{"encoder_arch": "poolformer", "bottleneck": "kl", "encoder_norm": "layernorm", "encoder_patch_size": [4, 4], "one_sided": true, "steps": 8900}
Rows from block 10 of the encoder of a small spectrogram VAE, named by matrix and row number. Rows with one number within an expert belong to one neuron, the router's apart. Each number is 128 + 24 x the weight over its row's rms, rounded and kept within 0 to 255. All counts start at 0. Numbers have three digits each.
Before each expert's rows are labels from the 100 clips, of 14976, where the router gives the expert most weight on average: "top examples" is what is common among them. Only what is clearly more common there than usual is listed. The data: strings of digits, spoken by a formant synthesiser in many voices. In brackets: how many of the 100.
# router: router (encoder.blocks.10.mlp.router.weight, 32x128, trained with AdamW), inputs 32-63
# up: expert up (encoder.blocks.10.mlp.up, 32x64x128), inputs 32-63
# down: expert down (encoder.blocks.10.mlp.down, 32x128x64, transposed), outputs 32-63

# expert 11
top examples: quiet level (82); number of digits: 1 (82)
router.11:116093100133110131158121077179116127130120110098122112129163096126137132121102143132126146151110
up.0:147124110145130123122167159128157143073127165154101123149167116118117157117111121109089124144123
down.0:180099125120156138118098154127103113166127128131138145113125096142097128116109117150139125155142
up.1:111097104184154130133105146111137124116135148139112128143164140115125144123113116101079102104131
down.1:119162122155161127141111092105120103128105125126143117152106117118147149141125076191155133144102
up.2:140133117119101119154157096160143140149109125116166091108132141102117136130096143129187124132166
down.2:133046145154132125107099162130117157079138130115142137132144155108136115100149079114055127127096
up.3:117133138164109141109105136098134093086114115126123144145126152101119099155100098110109083080124
down.3:082081143139145134111155111157154117143164124126124140108123155150149081127094124111084105115131
up.4:089147136122147149104187155115154113118143161140097110156173136137140161119164088116113123163075
down.4:180157102157107155124116142145126101163119105115129097099087089135115126152110134158174116167148
up.5:113165125155143132141115093077131185134159124103124113110149123122145141125140096136135134161117
down.5:146158113128111105160146095143123111130134152163132138142136116134114111148125154132166143139142
up.6:086157101107148130121162159141137164118174125102130132150149119140156130116185087129119137119115
down.6:143161115149137098150144145127140091112144121080156081066106153123128103152127158115155161156144
up.7:109129104104158098108161135132136110085141114138090104105129141161107153141100108122141104127127
down.7:130102109145112128094135144109128175154144105136138111148120100126125134136106067133131088133122
up.8:152120099110138130144106171113123107097131143133074127113142131147103099105112102172096120148113
down.8:157069136120112103164155134172147117133145108153159152120122117142124137128141153131119124132103
up.9:116111109160131134142139121153113104099155143099113119118159106123102134093156134107134157117153
down.9:115128114123147102110139125153103111121134118098142103102117148138082155133159146078096120082146
up.10:132120142118107110152126130149107173103129083110122088118127110114072118129121114144141155167135
down.10:101177111101155113113130138111138117129136140119167114143152111103116163144129142094114144129154
up.11:108106156125112127156084130106120148110090134161152131136126126112112121115084142145147109152154
down.11:108095159116172156134121095141138143152148154138160172149128105100118105122115141097124147094118
up.12:154113118124122124146102101144143135131126081092126097105120129150107113109115123121166113166131
down.12:104187137140143051118100156088167160119155148140128158130159140117120136121133094080123105103107
up.13:130146110120130125176115127090133133126118135176096150145105150169148101141093119141156112126129
down.13:148124121115113167173117091125145124116141116168126143157129124132158097103125103178157109136118
up.14:115132135115106124115109059133126145137116109099151136085125121113116111115120143122139126119126
down.14:143162160145106132109079139124130147085114115144120146154146152109136114114138092129118123090096
up.15:110160143126166092115116117183122102101151111112119127109156151124138142181160116102120111121129
down.15:083170139159098173123142107098157127127119136149127147153106128147142109136093130128149115148124
up.16:162088108135105167179094146107143178112143113157122118130148117114118158116121096124106103108142
down.16:136168147158155142145157098133135108153131144134111152132120131148149135135084148142117127148108
up.17:108119117117142135180139119090144100146112119152061138130103142174142094126096146125158127137098
down.17:102084110123130150166108140149141123082120153152150137144167100131161124134140128140129077153120
up.18:127133110143136115143152097168142096114154131127130097126154126131120122112129148105158151137164
down.18:106088110156151113117128141165143136103149128097142141101179150123080130117169096090086103098174
up.19:147123109140088123143181136147115150114111143149112124132146152111094103130120148164150139136152
down.19:135092128103130105124078153111114166137127132147141142148124101103124170088115123143097173129129
up.20:139142131105110136135128083162119119144122119103170145112134108102090120118115141146147110139128
down.20:141143158129107126093119179109109158087142131145128132142136172131135119127143092126092159098114
up.21:130162118146145162077112140131134120110132134110113105151140115106130152129124167145143061130126
down.21:066103103130080143129106084103118143061134114080137140119123174124105144130113108140150108147112
up.22:151113128111087128159164114137097154146103126155149083146148145124105141100105138129154166162159
down.22:158098150099173092089144139119075171123145129144091097111116118114123105158115162121121190126149
up.23:116124107168131147123112104165123154081143152115119133142178119072122147105183112110139128167147
down.23:106155123178161107127154118150084109158158118105153112104149155134110117147133143076100154095137
up.24:172125079144122131128141111103127174109138153142138134130150126091097142097141102171127131132124
down.24:161113145116131114147124142138094093145123119147133133153109136112144094118103149127134157131084
up.25:102119116143128124134126141104122107136171137103108139119156132176149106086144122107091164134121
down.25:165129110112095143133181126143149082126122121115122083090114126149101139158141163130151130153131
up.26:153140107124122114148110075116091137141135105149123125131099126156114143134091158120143130124104
down.26:126093153131163138154087081161144102153103133120108137116134101147149099089154151122131133101129
up.27:105131134123137117164137140134131124112121140152105173155123153140134093135143114128150087083124
down.27:164071141106139125146103121133141137101143140154100138145135142113132076101134137156147131108113
up.28:144130104130120129088107089147123142099134133163090116146144141103157145173108123128126125101145
down.28:143147125105117195141115107106155132127113148169112130152103114126132156092095110174137143164114
up.29:171100149129078133123138159129104115109099125135138115125091144108144141125099169115123104090152
down.29:168086128071089139145159125134128105116114158125153131119104156129112116095103140114104127128152
up.30:134129121123097088117113115146132122146175111113129141112131103123134118102170157149153123118136
down.30:122125135134142121140163124154103100130128128101109133110128134122103129159141169119110138155137
up.31:125126122128122144090158107134131154096139143135144129158167133041099127117169120133153128151118
down.31:131134140114119132134133123143073121155138120134142126130102097123131092113105135132138175161132
up.32:156110117132102138098129146155154158162116154129192106127143155094110168157115143115148112140152
down.32:138071144105116138139085142124116151146111160115150144147142132117106115069145124153085150150117
up.33:201112151079091102141052137139139108097125121132125125122093136125130084107118131146150134147142
down.33:112131148119123067130150098130094133166139128141133139151109122148096124120111168077126125084136
up.34:155143126111130132114149111105141139136066093108102129069135138170092145115095114161098094171100
down.34:139111126164105115123129170130089125121089124135163149150139119115096161164080108103134105125118
up.35:124163133146087117126103107149084145131116113172144139129125145146133106120126173118102140131129
down.35:163068123106126119103126149129126135124121158142091126111131122116137119116150135177137130150101
up.36:111119114157135118125117107140105126117141137102157111104166095098096130093142146109107170149139
down.36:104156129148148104086153147146111114134141126085132114100168149111093149156161133087103145106117
up.37:140128111125116116135126056136130156134117075100146125099127127118101104108098115149162112149106
down.37:132156154132135079108104149121146165085152135136124129142148121082123140110152104087111154082099
up.38:208110089126088095122127138170089139132128103153153142110125148112109132119148180089136126143165
down.38:106090110100130131120150111096123089140111154135096123103129091118146156150139128122093159092122
up.39:132157139137103124127091079105133149143137124141144085122127151131133154130107147115129136149123
down.39:136122142108147116133117113139143125137131131159113144155140136125136107090143140147142133112118
up.40:131144136115135118155134168143121100119135146125103156154124105174147118122155115097153127116096
down.40:104149121159156114107108123129138135135158137127128106147141169177105131147118142144139141113145

# expert 18
top examples: clipping (85); white noise (35); pink noise (31)
router.18:095118099120136109135115076150133119144143136106114125148139121144125137115120132114148157149132
up.0:145096092129094114157127158144135106116109118116152117111109111103098133132089151097124126120164
down.0:117119144115147084113144153135121126106137130115137147126151135119093134092153130108078165116117
up.1:138117095068147124155160126111151114116125139125067122092136150172123122108117153136129114113079
down.1:120126143131143144137116118123115087145143132123126123154119112134112095087136122149121137120136
up.2:161157131106136167109168087150156154092122123129107101114109170100126146143147108142147111133132
down.2:119137114115095150166117140110113131096120119102151118143152101146196141150127063179130116163123
up.3:113152114117132117090110116140202155104119166180128086141133145108131154162107124152158105142105
down.3:084150138137129126109123153108117130147086141142109187128102093127114147165120123141129138162106
up.4:126139144157100112159077107112179109140102149141122122104112134119114164110127125081145085111122
down.4:165127140128120088104203139138110102144105169121124120140125143127124136139133160111145160148168
up.5:140113135103145147135121129143129159090156115144115122174161147116157125077128120129117126165159
down.5:122124139131141141147155136146103129082115144125116180138121132120123091114123071136094134151144
up.6:115097121092136137124136179127141137110143147141141134133145154143125145127132098140122123138118
down.6:136077154124144117157157115118091139120143120119162142152100092109132137087123145133129148155139
up.7:124112097143143169140118115119146127159154145099097114154137158125104174124146122112119135126159
down.7:134105156098155163095149165103145157146141113099115131113100143127135154141119126120172124127078
up.8:129121140105122143127109150115110107142139142086140143097114110109129088142133106167145148125126
down.8:126144135130122141141106142128131123123125102131136095145102149119098124130129104125090185130088
up.9:108115155125152118130119102101103081154114100089152137084103119126076113099115148147158131147150
down.9:115166128119142160143122168114133101136143127125098153139143160109139144129111131118107156153131
up.10:120116115086124095100132099134144124126103137116094117110141147144112148116146133163156106143113
down.10:125141128141131131162126116145133083144171126113149145128108100138107141137088087136093119128122
up.11:076114131150129128105130151117116109142125146153139165150137142157129118111137108123102116117138
down.11:195103131077110070158097115138111153172147103159142087156116136109114134093122161147129151102130
up.12:112135131087156144164114082106117123120142123127104142160144128145132083137084117137118135118108
down.12:195091108078122157131128127119130080128134147155119139166126117146169100143136123163182136179101
up.13:125157108173118113109138097116158098078139154124100126141131134104142060121155142136148127156115
down.13:093130133169117120145133131132110122133105122065143136096156144113165119122146099094132142153149
up.14:086120135134106138156081137093120148139135149150108145174116122143162113111112100125078138106116
down.14:176131145079111147126102130103112121115129120181134132152101132111129114108096139182158144160134
up.15:123125092122111112140112119151104080100137135131130138081109107124104104122114118135102149127166
down.15:106198121144105128109130163122117110107143146090144108133157123135091121129126124110103149125154
up.16:130145133141104141161138133147080099193135137118160156108126122115116168136172171144150150120144
down.16:131163109119095127094153138137104136136120109163143125145115104132111163178129174142156135158130
up.17:098138114164113133129160139112130106102140124096135129115127132166145039122151125131143113171150
down.17:093082109186117136154140133102156140107132146109154097080115113145163130145102116121125085166146
up.18:144107119118148137120111113146109120117141105152097153143152125121101180093156125128116138135100
down.18:156098129114142143090137125138093126145093133127118097142143096115145125136129115165090168096107
up.19:117102120123134087150109143123122166117128144122091142133149109082130119134117123142100165075105
down.19:100187110114119120172142115135119149146131139130174125145177140140087077145139129142133155158137
up.20:192113129107109136128088137157109153134100122175136112135114127077109176129088149168156141140131
down.20:195113124115150119083112129164076165129141135119135138137126103136116147128137131120134171137122
up.21:151114160119094124118090130154116119149104145169172122138113113077142180118113155139162151129143
down.21:174145152076111102111130135151080140188113126134120105128130126125094154171120199119157176150127
up.22:128121155124099129116130141125125094132127141147126129151145110139113150113140167117130157108129
down.22:130121167103111061100134142137106127157127125140191100127122108135126103123109169106118156077113
up.23:097180096096151119147175145105148110094130131134118087120154137176131107134163139151149114162147
down.23:140087115139106137149130117143127065115143153105154162126110135115143088108135115133106124136131
up.24:155120125083128125134117146136142088151158137112099128090116130195147152135124156106123142083111
down.24:155121142091167170104166119116106113141096128151123191095117111136139138113161112155117123132125
up.25:088140139158105135130103115145139136144129136141145117162111166129086126138148107112108111124177
down.25:162124132097117140155108132136130123132164132137121124140130135128147131090132143154182129117136
up.26:153122111162154136154171133108167133124140121181122116090116154164170072151126109146147153124127
down.26:108119155126097158157119123107129127135118122097131152126090126142117080108111112135075126122157
up.27:096135119127124168189132092093129137139136158139093126167121147147152128136132104112104103107104
down.27:163102132117104150149125123132129117093138124176121149150136125120143107117129109171163095151112
up.28:121138111098116129152090182125150142100150149142091111153137133159141134084110151147122152150115
down.28:143119156136168125155129152122097102123145124119124100144103105141125110100139121108101128130127
up.29:133108091146136152124163125143157133128112151144120101143140165104150175158131131134146071143118
down.29:108157140140102153131133161130125159182089150109151118105106162090158105145129112135168140160107
up.30:095100165164122142124085130111077130134134112138153155104116126125152072112118139120126101109128
down.30:151079113083113089148110123171091147114127129147114097143107146120144157121153156110101162107128
up.31:121108092085156139136164108116133115126146127129101135127140146147136141106120147127095112118092
down.31:118084156137104109170129147144149125086154127129119153147145102141089130087128148143122098101160
up.32:121122128166114080103147144136084115119120136164114155136123113112131121069128143118126164123116
down.32:094161103105131084163147109127113145104148137109157101125129138136160130157131134121123165084131
up.33:186134142110165100159021151123116103101102106122111147131098077096133117099110129133111142135123
down.33:152078099106141131133141134161114091136093142155133121150135089149102175098130128134127150115080
up.34:105098081103136103152165152119125116088146113142107135125127119134123078099125134141133151108124
down.34:107083129144163099133122106129126146131151126119107140128151128122111112096142090131091106072120
up.35:106114110105115094128167136128119113109154139147121145143134131104102086110133150124125137113134
down.35:116121138127154082140136102149140132138157126139104123147151107135084125086132126107129121050159
up.36:144148126147120130122121115161145135106129105150098103140132129112101123147117115105186124120144
down.36:118074156131141125149099132115154148118128132093095145149157135148165154124138091144134104158139
up.37:146129110111157127159138137132137142108179139136135144126139157143133154089136095145116141159106
down.37:146132120105151134119122119158094111119144131141100113133109113110154129121110141155129138152115
up.38:143093156122139138148129162138130161117112119167130121136130104104134111107095136120099115088108
down.38:111134107096117105129121119127124158125141113095167134155150139146101080143147092115112162126110
up.39:125103113088152126156148117157109129110108120128126115127130093094134152108120086161105142154125
down.39:172128168108086138123151141103137121103159137115116136136133139136114097108098114118142134155149
up.40:143155099127162154172134127098144118089148126143098110147156144148147115111121122103091123164092
down.40:135079146145130168144135110132127052137129131121136157157088149129129071082132105156112133128143

# expert 23
top examples: number of digits: 1 (64); pink noise (59)
router.23:104116095134145120130123059139115113105140125088135107159134133136103128124117121114131136128115
up.0:145162155108147105130109139152124090145127116100124147098096131156121130140158108138144109143109
down.0:091144130167110139144156102134144103115133141069137116105132141142122138179132139105134108125124
up.1:117105143096145144137114136110111121136112119125132120106140126134122101100097120132125154160130
down.1:118116143130165104112156136143186156162133134143130119106146165111100152140145122142131121106122
up.2:102073108098156119144123105121121121127154126104099125154160125089113124107136148117102147114117
down.2:162114125085180114131150122163110106151155122110112113126139139144098130131144148116112137106139
up.3:190120079166126138131133087126147154109135125143111124109138151096119155119140110163098118163103
down.3:129079150093143073119108148150150121125117145173129126130154125126161122134096174108143191114087
up.4:127110118117119153117095107117081149138108144095158105160112100111138098117129190160108158097130
down.4:177131124084129164157138092166130099139124138149113129133104117126130121127135127176168111149119
up.5:108121127117126104120148139126158114090127156122158137159157142088114101138131095096152090098128
down.5:131127149109147118134135126134087136130177111126170108120132129106090101092119141108077159115132
up.6:125145130121136115106138083151152087091164121119125125155154145108110137122153110086146104102122
down.6:129153150157116135118146136132074131099148107111163133093126153127119122140129123102089167131155
up.7:160130095138166132146143063127124142125155124130130133091157145094106149123132113139147117138103
down.7:124157151113123081111119170098130156118122138151131134165139140100153114131097140104125177106094
up.8:140104112147141118114145154153145114094137120131111117153182162062123144110163121129144119128140
down.8:134168102108148127151143106158066135146127132115147097100111133135103126142114157116140141114128
up.9:170099167091114130174129139089111141127113155134095155134105129135151127111093142167130154148139
down.9:171108161131152107101098155131157128076117115161128131126152141102112123133161142156142137108118
up.10:090123120112137097120152121126120088087159137117119152133153132126097088106166118105156094084141
down.10:099199119151172144137133079140120115149144144100136132109142112146110135133138106128148099111155
up.11:146112131195170124138129142162139141150124108131132136107134116105139184137097146138121157130094
down.11:120082096135099179129151099116148138056150151107152144107149087127151133174110124144152111120156
up.12:103129140130088138181149122103143129138138153078158166137117084129110120128090128167154131148127
down.12:142125132113165116107102070155133152119135130139120113126133145133127135110152097118107128122121
up.13:184121089156131125151122167125132131127131153122107147097123108129122153102142135153149112150116
down.13:121143098148130150148126109133190127126119132145121109144131141140129102120136168115163116156147
up.14:123155106131137095098138148130143082091153137111137162115133133125103072129164101125160103127123
down.14:117145106124175104123143085156144096161145124108160122099129112121126112162147154110161112107158
up.15:152118123096076145130091144104125126130090092127074155160133101084119121105112106177108166135124
down.15:198126152102141170167142145117096154094131154124112126107143124130113173141182148143136149165133
up.16:129133103138151119146170064138123115146186142118114152119171146138112173109177128111139116119091
down.16:077190140132133097124140148119168139127140136139123109157143138145117091134116164086126144061126
up.17:159164126108124122146163115119159126168117151126162127122111137137129130129103137127165099165172
down.17:133107133124114109078131173150144154109125116088120133103146157124120147127147115118101122101121
up.18:132107120106137153160114196099169101132135128112137121140117153149141102105090146141141136192171
down.18:127102140096152131142100127122184141142129158120122119159145156126110133158155088120137136119088
up.19:096164138101133090132163130156107084200106131114150116081096123160105122152165148129123159102124
down.19:109115115101109162148135109112178108106116120134106160134148125135169094146148110172181082174097
up.20:108078110116142119151154154145126106140131140110137136161154117121109144116147133120113117114147
down.20:118087111109176117127150119180115120157166131112119120115139119145084129123138148109126113093167
up.21:099138113128113117130173151109152090071122173115111155165140140134096068106136096111140100107138
down.21:133142118123167130121163095150120150138174126117131087133143129139122128090123140149121100102143
up.22:159105080145149114144128100123148149114149112142145124126160157091101144119143102134094099152139
down.22:130128114083173075118136158127141130149107126159135143144118131124150127132110151110136164094119
up.23:080145131097163114130143079127135092117155102120120111141159177139113110123157111095117104136145
down.23:101148131146138125102150155129098131137134126073159111090127155123107136139149090089087130111137
up.24:149155126137097138124128104087154119130097146123124116128066100171137118151119180139144126145165
down.24:133110113107165130159159133166143124126164155147102130116146097155145125153138115145111123144104
up.25:129157090156128167133136143093148106150116125132092112105097132117175148145144144108118141137141
down.25:128137154117117148153108144129078074159121154145139101127120110136138122094092176134111151101106
up.26:096141147126134123135143087134077118154142114116120125095143106144164136132169154124139173093111
down.26:140161122161123160163137074128128111069113145124119170115132117096093130119127104132169120147145
up.27:144164132084161129116150097157115118146154092126125154084126138148120095093171125149152130135128
down.27:110127132167083115097130159087132153099129120125130127135117134119136119137108122123110136121132
up.28:057143119132137107124174119105140092078162158116120137140131135166113099126154128121152102094135
down.28:104167108132168127134137103175137104146173136094133128126131138129118120115154126117132080105160
up.29:148139125126131097101108157134086122103142125120062134129131135121108133109146173149165145106103
down.29:133168120145094182140097105122119106096117124096118141140115100105140097128128146147155140178133
up.30:184077140104112094109081180151144098079107121118154163132082102101125078123115102136148100117130
down.30:141041102105126112152140115162083112126145104125142117118119105113083132097143108115117157133150
up.31:147107097128149105114145113132152110084148144127115139147181143061106128109161100136151097117107
down.31:136177129094171138146132108123090127167155128143146127143130112129131106134092150109148161138117
up.32:087125122139116146143126118095140116085149146107141131153125148152137123124125142126109130110146
down.32:100119145124123143164143105115097112143166146094151132136120134100119122114126118155123157149143
up.33:161121094159094138127117157102107158117138147110097132107131110129127138128122154152116160116152
down.33:139102109111136132120140095160174104158123156170125142126109115144117115116096153140161083109105
up.34:170101120169167136170141137152121165097106112146090139100143138101128134121106096144114153194116
down.34:137151106103116105147119163118094108136159152162113115119134097084154136093121151110143143067105
up.35:126129108130116193120076155094122124140124125135102089152095070182157121109118146137127112124129
down.35:130120106099132117133112110160153154146121077113094132144119147202064100136121119132133118129102
up.36:109160111144134113130152060118153087123150153116146121122142161140106133150140125109164083131155
down.36:093155147150135082106125169138138128099144130116139138130148166126120118125156083085091143096128
up.37:108121118103159108137134074142123098132166096138127076128163136140104125122111145114108132118127
down.37:112122120143142109097144147155124129120141124095127110101135152116088152149166133092098130093143
up.38:122146124094131114138137091142104094136144137105151164110151108118136107099174130117156161096112
down.38:106135094139106131148135103145117118103150127113122144134127145144084088109139127157137110118136
up.39:109114113128120123136168089140125109093148148129087140169173144113109142119170142127141124098101
down.39:129168122121124118163152097132110097128163150135134140139112134141104114110127165102145136109131
up.40:117130089138132112132125130116164114106149154104163124118119127179107140164148109162180112130161
down.40:086134144121151095140131129149150117161129119105134166131139114131116079108121127131147154111142

# expert 7
top examples: number of digits: 1 (67); pink noise (57); rumble (42); muffled (low-pass) (30)
router.7:104117097140140121133128089150163140110103130112136116148150151140124130101112098129119157136150
up.0:159115135102106141139139121111080083165095113096186159117086127137128107131102127134152114150126
down.0:106156095119172131146162148111130098147112123156146107120139116135134132133108151148176131128115
up.1:149116133113110133104122146128119135187087146161173158143121098101105139146110141150173134129094
down.1:162158161111097126136134146121086096182142109120125122125111118138115108133103111165184138164115
up.2:116106132159116145172081132120147158094116102158130125111152129068132123119124090078082117138129
down.2:131147111180130096156148082152126125131150147102171123134152150150117145142147140108116093116164
up.3:151163158147099132158133106110126088131105078137143126105092165119091097141132121122138119126109
down.3:110188122159132099102122134117195143119126131156111116133123132133089157129129068105133086095115
up.4:142126089169128115148139144097174083088140124116146122100075114136133132110099119135142100147180
down.4:145146109153113090138119095124154116106152112172094093145119117130118100123121126100157125073146
up.5:111159106114135125151111090105139102135137141115071104118112124166131102122130141174158129139126
down.5:124116139093123164145105107125104088134119118128113155146089106119131104118120108191143121155133
up.6:090123137113126159103146135143116142107153143147074155142183100087147104123139097112117125126099
down.6:063099171146113148131122128100148155151132129108158140122149159098137141101113090124072111156122
up.7:136115129114153106147118129101157116102139130150064156160117086141147113103139128132130145073105
down.7:126117172097173115119121116123114162139139116134123148173141112116127140083113121104093151143115
up.8:160140130095078152126120088104089111171104132148137144145086127127119139140132173176153128119132
down.8:154157138098127125139141140142082105149132110159119112130080124113106139125110164145155151141119
up.9:128094122138110128132094083112127132087152142112143162156146118088148088137067130157101143144126
down.9:106091128147145110146111113130113174107162143130140157138143137142145065123139108117134162084139
up.10:115152124146133115143142128146129144147134108109141066108128133163138167141125189088115146119140
down.10:131135118105122123152134122126155116121104124169109145157119107133143119133129126152170111143103
up.11:117136147104082134156115101118106118116113138114173138145115143090134116141101103154167112152141
down.11:144121151126117123139106098109143118097131133162132170138144158118169127100135087143126128138112
up.12:113134108125135113137149158154100138113146125125079132151116085109109129166132148131148139092134
down.12:152093144125089144105111146135112171098123127143165156153144134068131121072134092140053122140132
up.13:108150100145133102176119113119136125127128143131152132113130125111137108140095131134131125151119
down.13:127094126158097164153142073122119128146142138136148142117116112126120134130144141142132117174153
up.14:094186125114134136099165124115155154114170160140145098126146104104137139139116126117176163107119
down.14:153116123074139138136121120132120091121130128119115147142110132148156101165133119145089142129122
up.15:067138153147103119172088106150110140165133119139138133141162117129140107120112152108104139126111
down.15:105123120095163114130138104145100124187144143112145137142151094142138132134130136116154114119132
up.16:136152141123094156140164129133102112153124077134127159127095138141135076145108167109142140126126
down.16:128160095100141146120116120109145144140130154142105132121158134155111132145147137151152158114131
up.17:101090147128150099141130142121124135110161144103151157131152102101104076108142096129097136090160
down.17:111118104141142113142139097132149129125131162134139126108180126152122158101156147104128106126151
up.18:151106135086134121116136099101110123131127128133061158143119096139145120122120129200161151104110
down.18:140098154111135142092102141114090122105128125127129153157121154114127112100112137142117191139112
up.19:115155099134128088113155120127134152146124125129119094095127138158115173162131186121136157101131
down.19:164146110106124185132102135089112144098123098150123115146129128124165122115118119166145149162100
up.20:150153100113108135094153155134125125161112132127119112132127115103121160186126126119170135092106
down.20:144124146128100149121111160098103160127101122135155136141108132119164134133099103142115132168095
up.21:070130120136132132085114102152141169181139132116143102126191142105107163110141117127120143107101
down.21:109118159149123171171130104143131113139121159123110152139125130145152083133127130151168119156121
up.22:127100148131138148099110130121148153121124164122165174165149120081155094118132060136118140113146
down.22:119132101138137111147148120164140090148137146110111107085160142156102130143165176107133109129154
up.23:112087133136140141185101128106144133112136132130158132136157144109146106132131107109051123136127
down.23:099143096167173116142147084151152129124137151084130129090154129175126130124139134083121099106148
up.24:115133141123096143114138158129097117136097114147118175157105096132128074156121167129136136095125
down.24:119182153123119144099104152122110166113153123139130125136112114141138165120133129158139140111120
up.25:135155159144088125084135104119092129170129116150109148134118130181133158124122156186140132136139
down.25:156148153070151128110128127125123139182119161197123110161116116130121154123118162142166161129128
up.26:172145119112152122123114075118142128130123107140151132128137112131132166143086086142154117162126
down.26:133088156153110113144108161106128144097122113123142125138110133107146099097095089108085145132114
up.27:113087117124164116142100164144138141093121132140115166164152111117139090124128081144128125127125
down.27:095124133158163093116132123146122115140153126084142104081137117126091119122136130088094123111166
up.28:092151117110124109159124138111167120134124133115127115101126142173129108087141144152117135107112
down.28:114165100116151124147082083116103103154139160156132136133127111157114097100142098175126137105106
up.29:113134170167138155122103083115131114105137112140149155138137136093115147118132130099092096124100
down.29:122170149150166052106132151113117134137133134125146121133119143135119126120109123061128118135139
up.30:131165108168118133145166123109152122149101142164080122143110126146170179144128154134127116121154
down.30:169211141079117120127119125127147149116116111158119098178134149124119137118121129133134150129105
up.31:110092117120101146140103091118107118148113131124098130161137101136142139125094145146122107112126
down.31:151071148115139156163136106150083101138137127143143149132112118148136104100109160132145136163126
up.32:137124125131126159146176129115109131142153110121144130104147141068112153160157113126111100137143
down.32:087158125148142141162155111148163155097109140097088127110147156137190142147130150142116069132093
up.33:093140148135129148140135095108162103123147145119145164144136149105118122128127118109124091134125
down.33:118172163182140111138132103105127129110130119132133119142118133139144106113128055133117134124094
up.34:149143148148095156131133115118149097120122142142107126179121151162145159148136137124109083121146
down.34:171228122094140135114143094151165143137111101168093080136145137141132129127145147123143126116140
up.35:144107155090078130100143084153038123161121102128144139121109126115121121105104167124162107127123
down.35:125064131092112157133128148095149109116151148119158119152094126114102125113146142108161144132129
up.36:143116168141106160123119161112106156127108142167165175159112116096135096116128099147100118150099
down.36:149170116138154110137157149135132078162139136111151132091117127158145149139148179097170122158158
up.37:128173121148097150114161103085148103144113143125124102111093181167128152143140139150159098153146
down.37:138178135124111138118140154125135065118135086131117120138082172124111140136125134148135129122111
up.38:137137123092105137165094103127105135098128150152125130146099110121160104109129129142145122159130
down.38:156146152131106149140107132102112120106116136151153152148112134110176115108122080146118143172094
up.39:140152146133112148123110099090121137119125118135158146108125134108109100133097103151146116169102
down.39:110168143148149106135117173123132116106140139139124134144150145122164121121122064109103146139141
up.40:155130127078106134147102105143114140118130135160145115141135111109144107103119135167162124170107
down.40:143121158151103135145120158100095112119104120148147151142096134120170100104102096150106160152095